Weights of a small self-supervised image encoder: 1.03M parameters, 203450 training examples.
Rows from block 2, named by matrix and row number. Each number is 50 + 12 x the weight over its row's rms, rounded and kept within 0 to 99. All counts start at 0.
# convs2: project pointwise conv (model.blocks.2.convs.2.weight, 40x120x1x1), inputs 0-39
convs2.0:60 61 42 53 51 38 65 29 33 73 46 34 48 40 70 46 61 50 55 45 56 44 45 50 59 29 52 41 44 62 60 64 49 64 50 60 45 39 62 41
convs2.1:49 64 64 56 52 44 68 43 47 53 63 22 67 54 67 61 46 49 44 50 39 43 46 38 35 40 63 68 28 46 35 60 46 62 38 48 63 48 58 68
convs2.2:57 48 75 55 66 57 32 34 72 52 34 58 23 52 53 59 58 69 77 51 42 43 58 44 60 43 48 40 45 66 31 40 61 53 52 82 52 48 51 41
convs2.3:50 25 50 40 52 56 39 42 65 44 36 42 46 59 46 61 63 42 73 43 51 67 49 64 51 49 43 38 43 42 53 77 38 60 54 54 47 68 40 42
convs2.4:47 69 63 39 39 43 28 41 52 52 40 57 36 39 34 39 36 56 65 71 51 52 63 47 51 53 54 60 35 42 30 61 56 40 50 50 46 33 61 55
convs2.5:45 37 62 64 68 44 61 61 63 47 60 60 75 50 65 37 57 48 53 59 79 58 59 46 56 55 46 44 63 43 42 33 31 59 53 53 54 36 65 49
convs2.6:52 36 65 57 37 48 73 53 38 66 49 20 67 52 44 49 63 37 63 46 20 28 42 42 42 56 53 64 61 52 68 47 35 75 44 57 53 52 51 61
convs2.7:62 58 65 32 57 49 38 49 68 38 50 54 31 31 52 61 49 39 42 49 39 49 58 45 53 39 44 39 38 54 41 47 28 26 51 66 57 49 52 61
convs2.8:52 32 81 45 54 34 38 54 53 57 64 73 47 42 59 34 51 40 46 38 56 49 40 65 67 62 62 68 34 52 51 52 46 61 45 58 45 41 44 51
convs2.9:55 44 31 47 80 62 58 72 38 68 37 44 55 43 51 80 61 56 36 47 65 59 51 52 50 59 30 59 48 39 41 49 59 50 40 40 39 39 36 35
convs2.10:47 47 30 66 46 30 56 32 28 43 52 61 55 60 55 60 63 39 29 62 51 50 46 37 30 63 47 49 38 56 46 51 60 65 41 52 36 55 40 39
convs2.11:39 46 41 38 48 55 46 61 56 42 53 47 54 51 44 51 47 58 62 48 57 27 41 43 40 42 51 50 46 51 45 42 44 35 45 50 59 42 65 67
convs2.12:42 33 46 44 52 63 62 44 36 60 47 15 57 48 50 59 33 59 39 54 50 42 41 36 56 69 53 66 33 49 26 33 47 43 42 35 61 64 58 55
convs2.13:49 65 56 65 50 56 43 50 46 47 61 47 42 48 41 42 56 40 49 30 56 35 24 66 50 51 52 42 46 42 46 58 46 68 46 51 56 44 45 65
convs2.14:47 36 53 38 32 31 53 41 67 56 47 46 62 58 55 50 75 43 46 46 40 43 62 41 52 45 39 57 75 44 65 38 51 63 50 56 56 48 41 47
convs2.15:26 43 54 43 52 60 42 53 61 49 65 67 30 62 13 59 34 48 59 40 64 57 42 57 48 60 49 74 27 42 35 60 42 47 48 33 41 35 40 52
convs2.16:43 64 54 60 47 59 32 31 26 55 36 73 46 47 53 43 49 63 65 42 39 42 58 49 48 64 41 82 58 45 50 40 44 59 64 68 31 40 52 51
convs2.17:63 56 51 41 50 31 57 55 63 31 49 43 77 47 68 64 61 55 29 51 53 48 28 52 56 27 43 50 50 55 42 48 43 42 39 51 64 39 52 58
convs2.18:59 44 52 57 48 59 60 24 51 54 47 56 61 42 35 61 43 48 41 32 38 50 77 26 41 33 57 53 46 59 46 50 36 66 54 85 60 74 56 31
convs2.19:55 70 47 28 41 51 54 41 36 70 38 45 51 44 54 58 67 36 52 68 36 39 60 44 69 51 43 46 37 41 73 50 42 45 48 49 55 43 40 53
convs2.20:39 38 53 43 63 83 38 49 39 41 43 49 60 45 39 56 42 43 27 35 61 62 59 36 56 37 52 56 45 65 51 51 57 45 62 65 52 55 43 57
convs2.21:57 43 42 46 67 44 54 31 40 45 40 47 60 58 58 50 60 58 41 79 32 56 34 51 44 54 28 56 52 39 44 58 49 34 54 66 49 61 60 54
convs2.22:39 61 62 58 40 64 49 42 56 31 56 43 47 39 62 36 33 46 34 39 43 37 66 52 49 52 55 67 52 42 54 51 32 57 57 30 27 49 68 59
convs2.23:59 47 41 44 43 58 52 52 48 38 47 51 52 32 63 48 64 40 53 41 44 38 51 44 51 56 78 49 68 52 36 53 39 53 23 43 34 46 53 58
convs2.24:39 59 54 61 55 39 47 58 46 66 59 60 43 53 25 56 41 51 34 59 56 62 46 51 60 38 57 36 49 57 54 63 48 49 31 28 35 28 49 42
convs2.25:54 53 45 49 47 57 59 52 37 57 50 55 40 59 09 53 69 60 80 75 55 23 36 40 63 44 42 56 47 30 53 64 45 40 40 43 54 52 47 47
convs2.26:34 40 37 57 60 35 42 75 38 60 46 66 47 57 56 44 47 36 31 60 54 46 48 58 44 60 45 41 36 42 44 45 61 57 61 28 61 44 65 50
convs2.27:65 55 69 66 59 43 78 43 29 61 56 44 69 32 54 46 52 44 38 67 45 52 53 46 51 31 67 54 69 64 57 43 57 63 46 67 55 32 65 39
convs2.28:73 37 34 24 60 47 61 69 45 36 62 62 63 60 53 42 50 58 50 46 49 41 64 54 26 44 66 52 54 37 47 52 55 56 38 62 55 66 62 51
convs2.29:64 51 55 27 39 21 42 52 44 73 50 38 69 55 45 54 75 63 51 56 47 57 33 43 67 54 46 56 54 35 45 32 55 44 49 33 38 62 47 78
convs2.30:47 41 51 53 60 57 63 22 55 42 65 59 59 57 49 65 62 41 46 42 62 42 57 30 35 60 57 56 22 77 54 54 55 54 45 60 41 64 48 35
convs2.31:56 25 51 47 50 36 41 39 49 77 39 67 51 32 55 50 52 58 67 38 53 40 32 45 76 37 45 51 47 42 48 52 57 39 56 66 39 41 64 75
convs2.32:35 49 50 53 60 56 61 49 28 46 73 37 63 45 51 43 46 38 57 45 43 40 62 47 34 32 35 50 56 69 37 57 75 71 39 75 49 36 61 56
convs2.33:41 49 43 51 65 56 64 63 25 75 46 40 61 53 49 62 49 53 48 50 47 39 44 46 50 54 39 45 75 57 49 57 50 57 42 49 52 99 85 41
convs2.34:38 30 46 46 42 70 52 52 21 37 53 37 51 71 52 58 35 46 40 38 33 52 58 82 40 59 56 60 53 40 58 37 34 60 62 26 67 35 62 72
convs2.35:57 54 58 60 32 59 62 53 45 53 60 66 36 41 40 39 57 33 64 53 65 46 57 44 70 63 48 61 45 57 63 28 46 46 38 41 47 38 46 58
convs2.36:57 52 45 31 55 41 67 48 19 71 67 55 41 49 58 55 52 43 54 30 62 51 66 44 47 52 62 52 69 36 66 24 45 65 52 50 59 38 08 62
convs2.37:52 64 56 50 65 53 28 44 56 38 46 37 57 55 43 38 56 46 51 24 40 73 56 69 04 50 53 52 74 26 50 28 55 51 47 46 48 45 63 50
convs2.38:47 68 43 42 42 63 48 52 53 53 35 59 60 22 75 47 58 60 44 42 50 59 58 52 59 44 81 64 58 65 57 43 52 54 64 47 52 54 45 69
convs2.39:37 34 60 42 52 44 66 75 39 54 52 66 42 54 31 66 42 70 56 32 50 38 39 46 55 42 67 43 52 63 58 69 46 37 45 29 55 64 34 38